A small image classifier, trained from scratch: arch vit, trained on views of escape-time and Newton fractals.
Rows from block 3, named by matrix and row number. Rows with one number belong to one neuron. Each number is 128 + 24 x the weight over its row's rms, rounded and kept within 0 to 255. All counts start at 0. Numbers have three digits each. After the name is the row's rms in percent of the matrix's.
# fc1: MLP up (model.blocks.3.mlp.fc1.weight, 2304x384), inputs 308-383
# fc2: MLP down (model.blocks.3.mlp.fc2.weight, 384x2304, transposed), outputs 308-383
fc1.2018 128:100132106144149110088144089145126156144119110096102150140137121103090125136128105139137110145152144128119124134138082156117135143130121156132138096125122145122124116143122136110098151116170119155140132112106134078115114095130137
fc1.2019 086:117129158138157113137104125118122151134157143121124145133136144108126122103099114140118103142137109090156089097121090083120125159127113176161135143073115138105130145163109153136107095137142160086142164116083124120147144140129130
fc1.2020 135:146106148068134128132101114136135106103138125101105110155130128111130131148101161128181126111113133116129092108147126132128093167147133136159124095116142150114179138141111115177134111117108092146094146106099115081159159131098138
fc1.2021 071:148132122119156075094119149118161093147090150137129130115127078108168110122158128129153146119099177104149136102115152109113151119117114153192155134085144134146136135162146154128123105145117111168096094140088116170127170180102134
fc1.2022 131:126135106152137148150111141142162121115073081099110120133146105128122174193102123124117093105117149110145142163160133128125157107119103141117136146151068130143103140157122100138116143139143113146123157075112132132160122079115148
fc1.2023 039:115124128131151081143110123137135124124099130144139131117147121116169142116117111086112102110143128142161106095122112138120111124160090157110148115120113145153088115131095150149143150099115182142102145131116070152096122106126123
fc1.2024 118:092119110116116183130145118114127156166125143074114123152111144109150152142148150120155131118118152129100121162122141136130134096103106177108117125060127120115166091106105142147120123099157151159097147127121090123103105154098125
fc1.2025 039:165096131151141132104117130129140107139122083110157118131104067100099164160115114142122131123121116089141101148120155144117072135127121165127135135104129117144112122126119174110135149159123186109088125107140118107136143159178097
fc1.2026 025:118113173131150135157123095134137085135126169139146154131156101094122151129063096141118131126103082107148124132126158071141140124116109115171168132098095118152139110101127153147164136143139125096125119115121115131112148124133124
fc1.2027 031:150113133113144102125124148103154116070143144113130129148133124093153119159118084159120125111129071114115135147132115128111111164146113185149130137107115159164158111127134162122170105121167081091120104100145127084102098167146160
fc1.2028 062:152119125097154123138112142141130142104066084154138120088140094140167110143091069109112143105142109147147164088127131144105166114114101128136187136147107098147125106120107108139141138124122139107136115107123132139123145103130190
fc1.2029 063:170095174155157114140170112150116127169118114131168105132119113159169096117106098127104100166167068119106141086148105130101135115145150117154207112143126140173119142148148157126109105137116124096146140118145119171156099139143147
fc1.2030 121:162114131144150157129139135114142146146122114086137125083140159119130111153123136157119095133123123186099099150096114092081123087115117151097172088074118145162110114152157133118151102148147106066146113162125116108116150141126142
fc1.2031 058:086146094151126115164122139098136152124146132159067109128158126144158171114116120152138125115168108134109114127125126129149140141089136082083122150071137121110151111125082104160156117132109165156164098103145144147147155129119134
fc1.2032 127:155157124102135182170130125120151169155095115152156125096159140172127100146138124163078094137122175130132118097114112156139072138155094128131111084145115145125130123143119118119071125129104184103122139153176146109116124146114142
fc1.2033 086:165114149110123135150160124157148163121124125102124113155149142113138093117129082130179139152123114139141137095134116132114146105121101133185112139141128113175116128107084122134105124106143165102136163134118099118137094121141143
fc1.2034 024:131119149108112145096100119108131129112123130132138155158149125117103114167103130114110124098157105121147133135120100131116094141131067135143169125131155102172122116142125150153164122145112162112123143105151121140120137149129145
fc1.2035 026:182097136151138141106095135145121105088118113130133152130131097101102092108120090137062135088117111124135116124124147120123133087138108099117147134113100143135142101170153169135133111110128134130095137071155119117130107131114107
fc1.2036 137:127148137130095134100149101113146131123130145126120156130127117136101143151157110127095095148138098129127125106117094128144083145166132144148116119144098128140110101132148119112086143140146081151115133142138155070150122134095095
fc1.2037 064:151135128125145168102097099110111077136147139138134123127087142130140133164162083169117136104145086110127146133126137084126121141094129123145118166093138179151127117151118108124112085113143134112132095157124142107100116129140132
fc1.2038 058:134109126126156103165129134127097162117135119103149095131159098084150125141140088161102100086131136117105130092083129114125110127091115185109126129099118160141148101156120134136135120118104121097108129126161120158107167112112137
fc1.2039 122:137106134120151133122122103077081081095137100107143152155130134138113130125138134126159135123136130122115106118122138159091123135148096096157122130137074147128147115139131117130107039111143116133140131091122119092138087128166133
fc1.2040 150:123096121130123111147116153123123133101132132114144167107179135084077119149127106100132131092117173153117142111087099140096152113111122133131119108085190127143136119105089134123132160095141157122150163128159078159122144150147117
fc1.2041 134:134164106171130155142135095131161114115142139132105124154109153122136130116188150132118122129138139133115140112139102123102116168127125113136116114176128085095121127136119169103172132113087106103119127093154152195142101120104172
fc1.2042 027:165112174157168135141105145169154139118127148087134133090144094095160084130159097154112154127135074108127136147151126152093103147135127125161148155140156110136125105129129163123160134126138137115104119112129121117127120139140132
fc1.2043 028:135132111124145129147107137148135149132137134084176113166126099121108133125109127116106140096141075084123128116107100134137106118150096144121134130083087163133133149176163150117076098124145120115096138096095133144133139116115144
fc1.2044 035:107124162115139147128094148135146141114134126121128155166162059136110115119123110140106151105121077123117146130141151143103113148142076128160139125145171126123117126105109121122168123131144125144109115127157100137118116150137177
fc1.2045 114:172109099133164098129146121137152122120103146108087111122091145168102134106173162122134113097099109117126103123173098159128123115106139166138091145067117151145154121136132089107088110123111106141129090122160124119112126136100134
fc1.2046 112:130108148146119132119128125121173118110110117161094146153142112158106121148154104138126127141105123082108110097097123134099082169115084144185121117136132091134123130143133093130154149161141129156102121157170126103149129152116067
fc1.2047 068:134112173158150120133130148115140144117128131124134112137132120123147128147139138130117122134096091107117081156103165110078102173099138130168099109076107150093147097129123143151122168138103100127101138097088094149117084116084121
fc1.2048 120:125107117140154091182132163135163158115120089131175148154136119111101114149120127150110124116114100114113154097158118163168133120107078138149111146130132135137110140139127112144131136137159109113124149127117111142124097148143136
fc1.2049 125:159147142149142100144120144108109123133149136093087120128095104105118143087148123096126145110175137139140118157104144139125140150136128092120124109145130161117159127128135125128080156141093136123105153124149149143141131114116137
fc1.2050 055:169140150136085112119137163142117140137138133076141116146134154114120105136134097173143145074114104130119127079154112105143155114120101120120125121088139164132123125111139174137175157123108086108139095112115129111133099121158138
fc1.2051 107:117133080138117151137127123142161106118149082130089131139161052148122109112170121174122135131135142111130127106127099148116146132131099175122133105147143148130115077178134143113129161176122143192112133145120136122136159103092086
fc1.2052 136:108161068119139124117089142101130096135129180157155161133147090110107128139159192139133139086126103143135117138159132119112133121136140128134127166172149151129183157135156087110132163126138105107092129138136127101134122127110117
fc1.2053 105:136146201080124137145101127094125151097138115131106122068190129100115135137116148116111139119131119073093143134122125114141144130141145087162113154124112131116134116114120113166143093142147154134076121144095113132129124110137139
fc1.2054 110:140091155125157149108112140114168147095149163143143090149158144155150096111144146123158136084149119150084104164100105114164134128114142128130137141107157102136096160144074116125163145138075128123098170124099146125095142154108121
fc1.2055 118:173132162145120169130182119106177136114114153151120143111121069086163182145152129112126128143132148121064200085128139179098119132131125102158117126135144100125105088094133148122085150113161117140176131125147091120141094157123121
fc1.2056 123:101122104114148119115115117121122092067129125123127127123109110155123152110136085137115109112140121124118115143165174127106096096130181164134125123100100111123123112133106119131087117129143139177113151116117118161180103145125135
fc1.2057 111:144101152139131122142110120110108085135115145088150153166103123147134121115118148124144152129117106109122126087143138114164146138113148209106110110054130120127154148148149112151132103158170099120100069136148135117143154111102123
fc1.2058 132:103137136114118161101145122101115119105113144092109169170159146127124119119141139114145124153191138110148109154137119105158125148124118148116120121126157156117135126143129133104131137113138100141116143117094106142132126099139113
fc1.2059 127:132108163126105141142152132129129132164112186129105118149137115168136105151118100095160125156125108154142111125130133109107095110139112157096127128065144077104117124138155152104119167121179165100140141121134143141081116119120096
fc1.2060 118:084121156140138144121126131117130106149139092130092180126170111086153156095142142104095128144115085101109125137194171109125151108110128150107117134132121132108128135121172134072128167116153176156114155094123104064138139114123094
fc1.2061 132:140086131133152130177096090062135125129131122139100132127119092122103138109081100106133137145101163089141095114075133132116099122127141096134116137107149122145154152130113156151163142128099147096138094100103105118110129162107146
fc1.2062 133:129136128142115143132127104117102159127134103104160143102164094096120093139090175086093121110119082110140159137129128145162141118153103180124135146118096133156148151145150142114117087138128130153069134154131103122111111160137096
fc1.2063 114:114088134125115088167142086121120151156101137106110104126141111094117118160089152123101125141116141115125123107117141110124143159136115151130120089105131150099149146118094106132124139127139099111138139133121150132100072141162145
fc1.2064 032:126102136161141120152093106098093138129133094145147116131157084123134092150099098153110143134149110116152115138137078148101124159115058113166112116129116129118190151163117145149126165138121124124120138109129095124102111111096142
fc1.2065 123:095127125109127126108166099091135102112143158093114137143079121160132130146167111115100142128135124127140144136173126113107146155097119160139140138161132152089131137126119124142118120154109128154103104143147122122138140110160096
fc1.2066 070:109129152132156100161141105136135133140085137096142120163121118124152116124132115146134151116108148089099100140087176131100188122143114160132141128107135098133157146108108175155154131176107082144139112152143120107094118125104174
fc1.2067 135:136157140147122128122131086117148130129141190106107126161175108140148126081116111116118120143133117163154156182101135122159135169130127124166078070096109129115113117076145127119158094177158116093097148137108152116082108170114116
fc1.2068 120:121139082109163158109120146116114127079122153150156138076150130120147151113146105118101131130123136146167068120095108157120138122129135121144102112113163181123143107134105102137105126080111168133114139128192117125067108139127129
fc1.2069 137:155125154132180145127144138162133116148094170180111123137084178141120114133167126144130119075149132095143140126123131122103126180094088182177117139096145153181124121135102103148164125120112130161097144161102155113114085137111119
fc1.2070 023:163106135127145117138106129137111102119131130128134141141141126105117101096115121158098147140136103089134115118141091116138124144127101124157167164094117127134142068140130149126137155118145161117119113146162157133157143146134138
fc1.2071 046:109135124161168137145132111118130121107132092114161097161155108117172117100077119136134125138165126117181145104101111135127141155144119159118147138135146149121126112119108156181094109100146123142171124116115129076128134139078157
fc1.2072 128:146128154138087142140083091106121115127111105120100145201101143161126159158141124123152123170117157157087103102150137169151097169141094113172142130121109155102154133130107125126110152127131109159121111133145084092131144096109160
fc1.2073 096:090105173131144135112140106124108111105139145145152118154094150154155107159103116152105154098124092119127134112126112115100166152106121156154114127132142126131108116087105154152132107105111129119141125155149103176120123154116118
fc1.2074 087:144108120131142133088125089107142114116114186137103144123139080099125080185151105124128140087146097128119140145121106149165131148124147118154139133136143128083131148137144149119148127154077105148115146125104105128135191084148143
fc1.2075 048:100096101104156158161132137179136150131114116093145115092181163087085121132070157104109121143137087133116145136171116149109168105115133151139188112101138101110091114131117151156143169134135134128064096157162109163133089069116105
fc1.2076 033:137074138116162120116100123129123088136150118121149135130192176077134156132119087117104135103144088114158141152125074127090129133134106180122162144102138144118127126127140181112140118122105141152105141110168127127140112141080130
fc1.2077 118:119067103143140112166175181107154141144141126096083152084162141127110125159080121130072141150150145113126120109145155103083147104156139141166139138110109112137128131164102123152098070170164119110169125128122115119147147183124154
fc1.2078 127:093153089121144129105089150111077136164098119101166165095139087103127111140127134090126112130105100087132150066186083126143157109122083115104110120118102132135116121122138097104099128133176151144107145126123148185137093129105173
fc1.2079 022:135127136128120087156107136135148137130123134122112138125147099091160099099124116128128154126136048099094138103146097096115118136149108123133157114097134098154118135145109156149166157115143139130110100127154120112106115114136145
fc1.2080 118:132145093148179110113146143088093144117101132134163115104140128135140137176143100154138165102143105140173152127132116140111116129109110155138156156130175142121101173093135149074097091125123170169113136137122128111114162111120098
fc1.2081 147:127145146136129126157151086088152137120132160120096150119164085171160100061114081117112130149134101165149150128118148111140104155114102154163119091140126142157120095098172139136139123141162146103086115131105111122066100156120076
fc1.2082 132:139126145113104174131113170108089090131106152084109140158097108097121137099129102129122153093122127142119130121161104119120107142159130112122136148117106148161137088100138109147067139118129112137107114095157108132136138123123115
fc1.2083 133:112167089136110150084155132140175138140102121128117139113124151143123119189129108120140100115112110138135108120126114119153114126136152152141131092138117138148123090134106127139088153162160135126101130105139127082125125102133140
fc1.2084 022:155108154155149124133097123118134073109131101119157128142156137119141095173085112142091157130158072125133150128144079113118120114135115149153134161109118090131139115137110165136136154120124153112096136138152100117106144134118195
fc1.2085 061:141135123119160123104084099116092138130118130132153176163141115133109096158147113139107167139143120137160102150095136139149098102170133150126123130080101139156130124108149150117120093101152101134169094082112126158124130123109113
fc1.2086 140:140110167121131143166138129105142114141104105131068125121117156102161141152108081110121136117138139117129103119124116097131101144110135180112090136119118127095132109139129122166125141120145145131110104112128111126120126105118143
fc1.2087 109:154106155171143111129106147120125099172139080102129140096175111102123117142133100163142134135136132117100170126118133140161127112117116133151103142144127135111123155127133110093104113113119138157125199125104120144150144116144116
fc1.2088 127:123112119144123145152148114094112085093089155093141167138132133157106120105088153112150150130160115099141084083103141156132093162155117185126108148106115117127147146132154104153133107136178094120105141139133153140109172098129150
fc1.2089 025:162125154126166111138100144106097105113143125126165125158144093099150115134116122122119149123135072149138119167157145161141126173117141111136134154113123141109154087112133163151168137138118098140081148124170119115106156097119151
fc1.2090 124:140105132100157104159131139151127141130121111082112156116119088099115105117160127122126133157114107106125134116136129143148104110157081137113081116106116171076136108125160106136087150098106127127172125137114122097124104113125122
fc1.2091 135:146177169107108105118122066137116173148121115111134117107147127082098137160144131134116111152136159138142163181095147119176085105154109075074162091133145119167108142150158120125111152168122138095166112138126119122094117093144135
fc1.2092 116:139115121123105127119110140134094155111136122110137128097112108132158128117099130108118121149086142103126185145138156134117106129114119162142116123116130126122157103154154135154152107114164115107088112128139161137127105124129151
fc1.2093 148:094077139103147115083147116164121164124146169132103129125215135122111111124170136091116096134152075120116102169165072108157117146192086136151103149087120122141107170116092090151127116109141115121141154132084132127114112124049135
fc1.2094 142:161120148157139135123135144151136157125096137153132178126145102092118155114131109109133131123113095135060135113118094127125145116155082124160130129089163125174092118088106156120102101111141134098142110142146155161138145130122116
fc1.2095 032:166158139164120151126113148089153128168126129114125164153109111065122085112090097095097159098136098116133124124143129133162125136131083115155128133119130141138142085152098148113196138127135087129065118091130093132113114131117108
fc1.2096 130:144102124108151099118099141149136127166099108125131120132161122124117140107132147122107104138115158089127112136099130125162169095127176090140166164131131111114097142103108143122194133113151040112130137126093117146132117145102175
fc1.2097 072:156067149122139150166127146146139109128113112124154112155144113086124146130099108138126169113157117132134138130154127130109103149118116145118149130118130127123156085144157173153118153105165084157104117154185144150121160092120144
fc1.2098 031:124104138146129115139110155144131128124139105114162145127136141111134125118060113165092127142167131121161135100121115109113170176169124131124140132148138136151138104150138129114132134106153141093137124128112076180115140124109122
fc1.2099 033:145129122144148106184120105142170088139113150127147172106109133110145107140129095132138131121153121118123167120183122109117125132160097138142143107149118126129154116167117140130140160087141170089160093112151091127145112132155150
fc1.2100 025:170101147160148137176120156150120119105131097131132114148143105107124113119169112182103147123161130102123151140139144119113097143118126161127185132094126120151144089122123142126117165157124098121138148129182127112129123161123200
fc1.2101 048:139135151090139154081092106130079126162149161080155116105142118126119083082124131126127112122131068096130098078125091139116116110167089124125148126174142133146118162103155178132124149091170109134090120134114086148133096129140141
fc2.2018 128:122101129112123140112127101102128141112106092134139148157141131133075081132124151149138140096109132110090142157126112114099153099133114094132149110133115149134180140112124116109209176142126082151137120080083173112114120111108160
fc2.2019 086:153086098171080131143127133137142097134146121167123141116126099115149124144164132111119145104068112118117135117143142113118112143105120121137131125149149135107140129103105120117124141114114112145119149115064126096147117099117130
fc2.2020 137:145141140109149093128132148151096135122112111128093136123131123120123109148106112133132143128139113169114122133107094167067097148123162109081099129118123187186108108110119149090134091171106127155119141132119112162120150127107127
fc2.2021 081:129142141133124132111149174127127138113105128107138140159092123125124122163119159081131117131138107125154123116132084124109141122183082168082156154138131127103137129147106097143177162091132100123160095113127154113163144111139212
fc2.2022 126:106116107138161118129099151117133120181087164113132171185116085125116155110105141121169115085075082113129109140122134144145121077107130131130211123157123159135163095163158090139180119111132109105146137128093131094129121126102121
fc2.2023 036:138180133168139102149106114122111147178110121156140131101157151118174110131119089143117122141129124111146101137121077141112103106170171137140088135128140171137128084151120123120155094145160101103110119097136098142154140103130122
fc2.2024 132:119111157128117128144139121148157114107150167140111150128150141124118123141131125140098132158163085134138175131132135149183154093156147158153122132145155129126155126118147129099106109130109084114124111116079152119137112124158142
fc2.2025 039:132127151125120148101162125136154160120093176118136114132105079100161151163139128136176178110116130119107116106175129103109097116133173137112107110130160110101155119083115114164103182179132143170104115082145127133132132074127138
fc2.2026 022:160117114111091137145131131121138091072115139119111136152091174149151119146102158131099173134120139152113138114102125088126104153162113172114115137129136162090078119098147139099110124142109082110070117130097118142145127146112119
fc2.2027 027:116108167153117115126178111105144128132145153153163154082083125096116145162156125136110111174167170160136130118133102160065122148133118122133125119156125188070145114141120119103124125165100133111155127114133112199163151158106137
fc2.2028 062:124156090122094131131110104143116134144133084125157139191122132107141130147147074141143107116125100126079165096151141126095120128110141089131137146155125096108114078132122136163141119091150147106124143126097105126119111134139105
fc2.2029 062:154113123161128157182104116142126144081110101137163087126158130149148140120101128098108123147104149146166143089115150132118113149151094134127149076121132145125107094168117136174085128121157119117111136096149130149127124102137147
fc2.2030 123:130147108148084112091134102116112131136110173109147130120128108164144183121110120140152116134164130122113104131125154149155116128086169113140066096104119135138122135086141123143122142100145129084092099157163115131125143123136136
fc2.2031 059:081101145106124096135107145118157126135114113135131078123146136132136160150102093097118101083163128142120114134186115151131130112137119143149115115137148130158129157155165178113141107120131183128137138153116120128143095072107132
fc2.2032 115:097184098123120175126094102118139149141100118151137147139160149142117098143133154120126112138147136152101146116153088156115110130154142127117102174146162103142152099131118154111115111116185132127123141101143116106124151102137169
fc2.2033 089:144092170150128104117138103123106116136133088080136102154170140148156135151133093122133163106170084140154187125119154122146119121142114164105120147116118143165111147126109106132127106145107111098112129128087120117199150138117101
fc2.2034 020:122128109128145134141126134150146118155127115075135124173120138145120131139182127094123115078143134154138108135151169120159094094086113117106144131141132136133111124119097134139113113142143139123117193116096145155193125132154074
fc2.2035 022:125128120125121158128160118083141122163113118140114150129132124123133135151125148159107120115141134139148125158079115120126127150131106137134138120126154083119147112139121151105118152116138128140146127118112150145137130122108176
fc2.2036 129:133116102132200125094130124142133145122127114134116160134163097127093144102129125106130130116131124122099156116177165134129093088126138134112150176136131120108126115147119131150168134114105091149150171080081147117179149146094127
fc2.2037 064:132158140123119183120139129117083108092144134118135101145141100159139137087155145142131115145120171136209114153133120109136100139134099148076144146129119134119167123110144123116162146117132121160073136136126082146110133128180111
fc2.2038 058:154134120179135139100119120143155128168101157111117091127157161140127137159160157116144137118132136108036079111170100110146157097111109131160142128092111145116139152145140112116103087101158069137135136121099152131121130145103119
fc2.2039 108:115067123121113115154103159131133114142126164133128138138098120119136087160132155130118167145137143146121174123151139155163163142118162116130134141156127121129148159149133113126114131097171122125131076121134165099169126111128150
fc2.2040 145:159125137124144157127116125136119111124133128114181171168121073139110137125141084135141126126134122120133164134106132142128152093067102105143104109122160099102113145153093109099108144122174160137121168133133103114135115145115161
fc2.2041 128:134114150129167067133130096128156120130130162122127112099110168146111115109095155160117100114149142152106146123089133169096136134135132174133122117158127154084143122153163091136193134140132134100150095116129152143100078101126115
fc2.2042 024:154143134133099103102150138176123138135132110172158096120142105125095115164151145150162123139135144112101118119155111146116111155107074151137087132150111148108115124156115113118091138122134138137125098125099172140140176137127095
fc2.2043 025:098159129143131168119120122132116130091118115127143154115110129081152097126118107166166130159143092141109144101118104153128152106126109115080114121137140132109108133153120105141101131164143143089085130133152095122108133143114117
fc2.2044 036:097102083135147147185100086194085101106156140127168119165101121102132107112142146142153150149176105108113130119128099135115102140175144120135087136137157116083131116135145117153124113158136098144127126167130162133175165095161146
fc2.2045 116:126161129125147124148152137138107103176096128136159145105158096168079148084113101146094148127118144122129152119107107137125138121105154175127155133102110101092169088127124123144089073096123132151194153129148123146142127118152102
fc2.2046 117:170150094131122157084141111154150195142135121112108171134184094100083135148104148128126112092123071145125124091150085150112104151142167154114116159091156157118125129153133109117157128123125105137115133136115150108134137123052112
fc2.2047 068:135132090176100119167089129122102082113150095141104094120184121127099118150147051141111090122162141134134164116123129139139113087142127149141165140129151149133112144103140109132121142092124138180136172096106119128127135126081138
fc2.2048 120:129127116122094096152109157131123108130115141128161185167133072108114165095114178146146173125135116112123128119161112134128126123117136123104162126141078097158099138133140151103150108146146136131131100143096101109117116113132138
fc2.2049 124:145121111147134108136093168094153104139109122122153105096098119088105134105108115111135134087117108106127157127141130140178110121098122139123126131101141166136153090122140169139111122101168137122127171157149108147108131099108162
fc2.2050 054:132130114147126127125164132130166212160107187096151117116137134128159152134154076119162110145131154125115098126082106188104125139139103085138103079146146145135129102126126132125123142112126160139092136132164115105126125113118168
fc2.2051 106:130110123109128081122145116137124182117128116117104157117162108092099107105103138133134131124117098101093114164159112131126121143141124117097135160112113143127136144121137113130142135121125117131119122109130161140104099139100125
fc2.2052 140:134113118145084101097121144148177150140099172167123147092144084154125152116158151103163147095109092160140079148149194155143143128107137131163123126122084148118111125149142099102127112118141124108122120174100111163157087164116085
fc2.2053 114:117172125114084142139142107105072121166182131139132144107160096116135085154118148109118124159118140084133156127088103106097135059123128131120157141119081105152132137112182142147119119110137135122150121093115074169149117109075135
fc2.2054 118:108131114106113126128132122119048109137132136129140133135145130123141104119169169103104111111100113160117129129136140106097109137166149115079144099070140058115114141158161090145178106117089138156103104106165115114114124098123093
fc2.2055 133:124128134102080120115148149104077125131145133143139132115151099151126127134076145131121113139095089148132121117131120118119137133155157096147089138144119094161123115132122169128124147065121130108171174124166098138141150159135089
fc2.2056 124:151133169142093126193085077151140107139137139121113136160104137159141115164158134159126127137079164135082134128125144169156112103149150115157160158152110137143124163131132124128144090092124120139125102148154156145178138116120087
fc2.2057 113:156123117128157109162115130138087119140154150155114127080114138140150130116176147093148145142136145142116058093174126103150137140152165165143147120109116097122158150110140147136106123067077113134147148156118143172152153114148121
fc2.2058 122:112154112104149116118088151083088101100144151153193115091135119109142095069134137099160127110121137145127099147144135122102163097150188140123094131133118135096142103130131151111123126117069126088114171120146158169143137161113120
fc2.2059 131:144105111136150123167138137144108120097092223123102131132149130162135121104144158135091128135077123127133085065132166099130118115152127133188157092098121153116176118132109176164122128150164093144193129128114136104093137127157152
fc2.2060 120:093119103113113138105168098130133111109147155136115092097150134146168163120141202127096130132165136145158129121159126163090151134129141174117136123141134101142116137149102160141091108104057139116100103142105110105092085154159076
fc2.2061 137:150117100147126136095081110098099114152115139136090115131120092108114154094138186170141104157108154098133087113135167128145119143186094133097158112111119147096160158075134109112132153153155112135150131126076139106120097122158165
fc2.2062 117:145127131110142077101131129110101145152135131090098147145140103095075096128119119087100101125107187098152114124136136091098091124126139145126128130137122167155134095094138166130149105126159136138127143144104137134143126153169063
fc2.2063 118:102145121105132123154118119119122088105110175138119094121117093116115132111128153141101114099177153151118125148132116134123145113116204096160141128114117085107097095141131137105164118121087102124124132142153176141140123131102144
fc2.2064 029:119137095112123104157145139145124121113123090099086102139062130102145129145172102074120080151128177135158142146066140107142175125094125077108149122104141118124098160154143111143165147087129146143131132165133132152158086139133125
fc2.2065 134:119166121111108141111154130124140136110135118104117092136117135098133139116109122125112139081175130107108128098139106147181156108149118132125123123136090172162157119145128134123063116115116145179091117121161141123136107153100107
fc2.2066 067:113136080107134142103097153163142115094111155122145099128124150114151148118124155134131121146082151143144151124121123144141132138132142104146154108186117129141170132178123157122183131139122147180098149166108161124095099142103146
fc2.2067 137:122140146169111103173156161115128110154130088117125093117154134106144135110102124114158154148086075183158088097155136113140101154139147118101110103115127118156148106107141108079164138128131144173118126095093126135128096089121151
fc2.2068 119:145111118135110153138132129142116122114080115150138135149121116109077136154104116152121169122142136076101140119156122126106116107137133091128090120164134111160157104082098190112114129149170136115106093114163085112128124127088133
fc2.2069 127:119121147129089110200088123147105115107103141117166130141126156148108139105154187166162082126137126069170152155122121103120127161110162148141120124148118129138117079120142123181123117113129114130141128113078160124101114165115123
fc2.2070 019:097085098094164146112154129117142139058148134081120155158113159157155113181134131109128110115122110121125149089116126124108113121116137138112106125102142136091115156115133110106149135155097168159141121136127141105163091133132112
fc2.2071 044:129115114120114169123118105131168129113160094153134163140144146107155126129198121087126123133132116137132157091120121151153117119124146143108104103143148124202126149107148110159103148130074151156117136134137105123167120103152133
fc2.2072 135:123138129170152105138117098144088127103108112133106106118130102137163120143145146131145131136137107170119126143157094177152089083146166147142147148107128134131083167125088152130124118122137135155109150101125147130124153159084105
fc2.2073 104:129150109137152086151106175119123129139089103099129159098113125123107130140090130120118113105144107084129074143147159151119130139164130124093162130090106082157140152145153117097126157092110092169130084128188103118127129137094160
fc2.2074 093:128133155105171086150120117126114119096095108166138109155164142090112116125141137131119116105145127182119162128175105158127124159098096127144149143135139146086190167115144115122126132157136102094112102143163105145137139131093149
fc2.2075 049:114138123104139202158148098103125130130092155157101160130150091092182161164124126128086129146143137159133126139116145130105156140146127147132085116142113145099125161145149142116118127100116141104088170125102105121132134141101136
fc2.2076 027:127137119119120124101158084148162140143145110110119090144183164088165121138117153153093125160140131092124168114109142099072120116117146137096123164122132141199101113113138140156145118166076148148097137091113145125141154128120123
fc2.2077 125:115094151121132131112151091102100127118131123108142119121121143123144142153139130112196123145128115091145093097111177091099154115129111144125128153123122119085144120128129130149112120144128156149105117145154101115116178173163072
fc2.2078 123:121107119145138127094098138120098135164096159130130129195138094120131146098141179109180123123137132107115134123130084159117146116105114102088157219182128107122111146129118096092168093173129119139145155140119086108137102117124084
fc2.2079 018:111146129125188162117162117160113142169089133134128116182130146119147140139104084120121124154114135134141144139123099128142161104128142113108114150091157133126129124141135109121134135127120164149097119143075116145132114125142152
fc2.2080 122:111149156114153100120151170131150112123097097113142144132140151086124113159115140119142164116152123160115120077135120130111106146104136159117089119117114105127096141132155138122095085129089137174145146154147089137119142123102110
fc2.2081 210:130150145160113126133137157113119145158127119134163110110143112104112143126091117121169136139106045156125083117156150128119126153131144126103123118115118100137135095106145084105146122138128138163138128109098134115121079135127121
fc2.2082 116:138139104138085132131145129119129140104112116073155145154120088140139128131127119193124083119117148093157118127148130112139083108151183114131139149154134163175147119121119145136168123193133096105146132113140141125142132108122157
fc2.2083 124:119118089138140138120128114112115116108110113140172147180168156126091108118141129161120133107104134118105145135169126162122126115146137107134148118144104147130196135135111090100207165118140083129130107077079184123133140102121182
fc2.2084 017:153107110121113152137144151185142109140115101112130152137127140112154143148142116090123143121122119125067117167082146143146121135121168151128143125122141144124119148152145092145128144126132160125084169146083127129148108139133158
fc2.2085 058:117118130131124139148160126121101164111126131136158144143100138148151163126129128112101144143133118146098114070142148115095137118120141113135122163133132101098143165125131132135132084070120148131129112161137115116139134127117076
fc2.2086 136:118143103134101090083161099115150108109147121122070132171113097135137117124130129114116132156161140092131129118112138108067134152135142099132090126160147151149103176113158130168157125153117144124086141127134139141118123139143118
fc2.2087 111:136153118123084139111173119165114146061131100142124097091121125104128128141121111151132140090136116118123106125105141103112107136133171138139138153158117103150112162146161139101114113174122120102121125135141124155108143089128101
fc2.2088 118:162138136150161131140104159113066109127160150161156133077083111140182122149168124128126134140144146107117117147116144111140131162141135129111127082126089130126125163108140125145085118140108139156129108135124128120124164098121158
fc2.2089 022:095159142143129125092136138134132106105114133138089125139140172142172171135098178154122098132080129087157119135135118123128147142122125133122137140128127110075070110163142152094157162111109113160116183111205126128146171136171136
fc2.2090 116:136152126159134126126124127111113098157080066174118193142145094123136173121115104187115106113141139059182121143123087104112116147118094131154133136122138113120150084161124122148127069087118133137130169117118136126126152104133135
fc2.2091 122:162128107120092133075099150147140111103114186113122145135146153104114153120124114108154125079173131109066124116166125133133104096112137106145132115136124157128143107169127164089147164124135110111138093139139114123132129148146131
fc2.2092 135:132127110150147113093147136112127114104126128165049171108154100123113160148118110102100164099142150093094126133124179132090128122129193144160151114159136120142138132144166157122142091125106145143133127119089169130109132150138147
fc2.2093 137:124122140122124119109124151104091140090117164084146106109119106126158122109126150099124067152126091122104125124146110107091171125141193124113114110107127114126109135122150106122136132115094137114112133106099139149124099129145125
fc2.2094 174:128101128108144109120170143108128140122157190120122139108134090132120136080130132145136093122117074128158141157116120110142138102143154149140105135073134077132053117159126141121110103074120107131103125171144130155140111084148105
fc2.2095 031:142139142149122142091149114127151118137141096142093123111135094104097120111119084093100129182123129133155078117091138129111108122113161152146092106144147169145141080143134132106181130132159169105106143120127086164122143110140147
fc2.2096 124:183160116127115132106132100153114169136154119133085080123094109092166132138156176106164133139113134110148126091131130129124113160157178118171163104118153109155132153104129086129123127120150141116076150107086117115115129126147102
fc2.2097 070:132109104148170132104093114148170115132152113139115125141157118151118103197115126109106107094158133133111100147117138127111096106101118132115092122104124113147134090135109088133088155143096102112122143139103128141125156143150165
fc2.2098 029:102118103158145128090158140123165102098138098137123097127140119131153086133142122157106126128145142148181085104138093158121122149165116139129126101170129159111104121137103165148082150110138166134138113120139153153087116137189124
fc2.2099 034:142158110121142154119160171145137168156128095103100078133169140114133130132093094108130132121120132135141140157114162111099120114127081155090108140112143140115081110096086132064105170154119134169112162124117123090152102124134156
fc2.2100 020:143124145108092095120129143139145062145121107119141094115175120124137147135111091105138126128144127135079132139154144133148139113089134163141125168164132119124124147146177141093112111149136114150127099140139107134125119116150168
fc2.2101 041:113125110152112126104145093151118145104084109158135165111153135149101119118149147141106107147170139115109134135147112116152122140126098121127067149100127130102132131130121079085131160121135132125119144162086138191080135167132175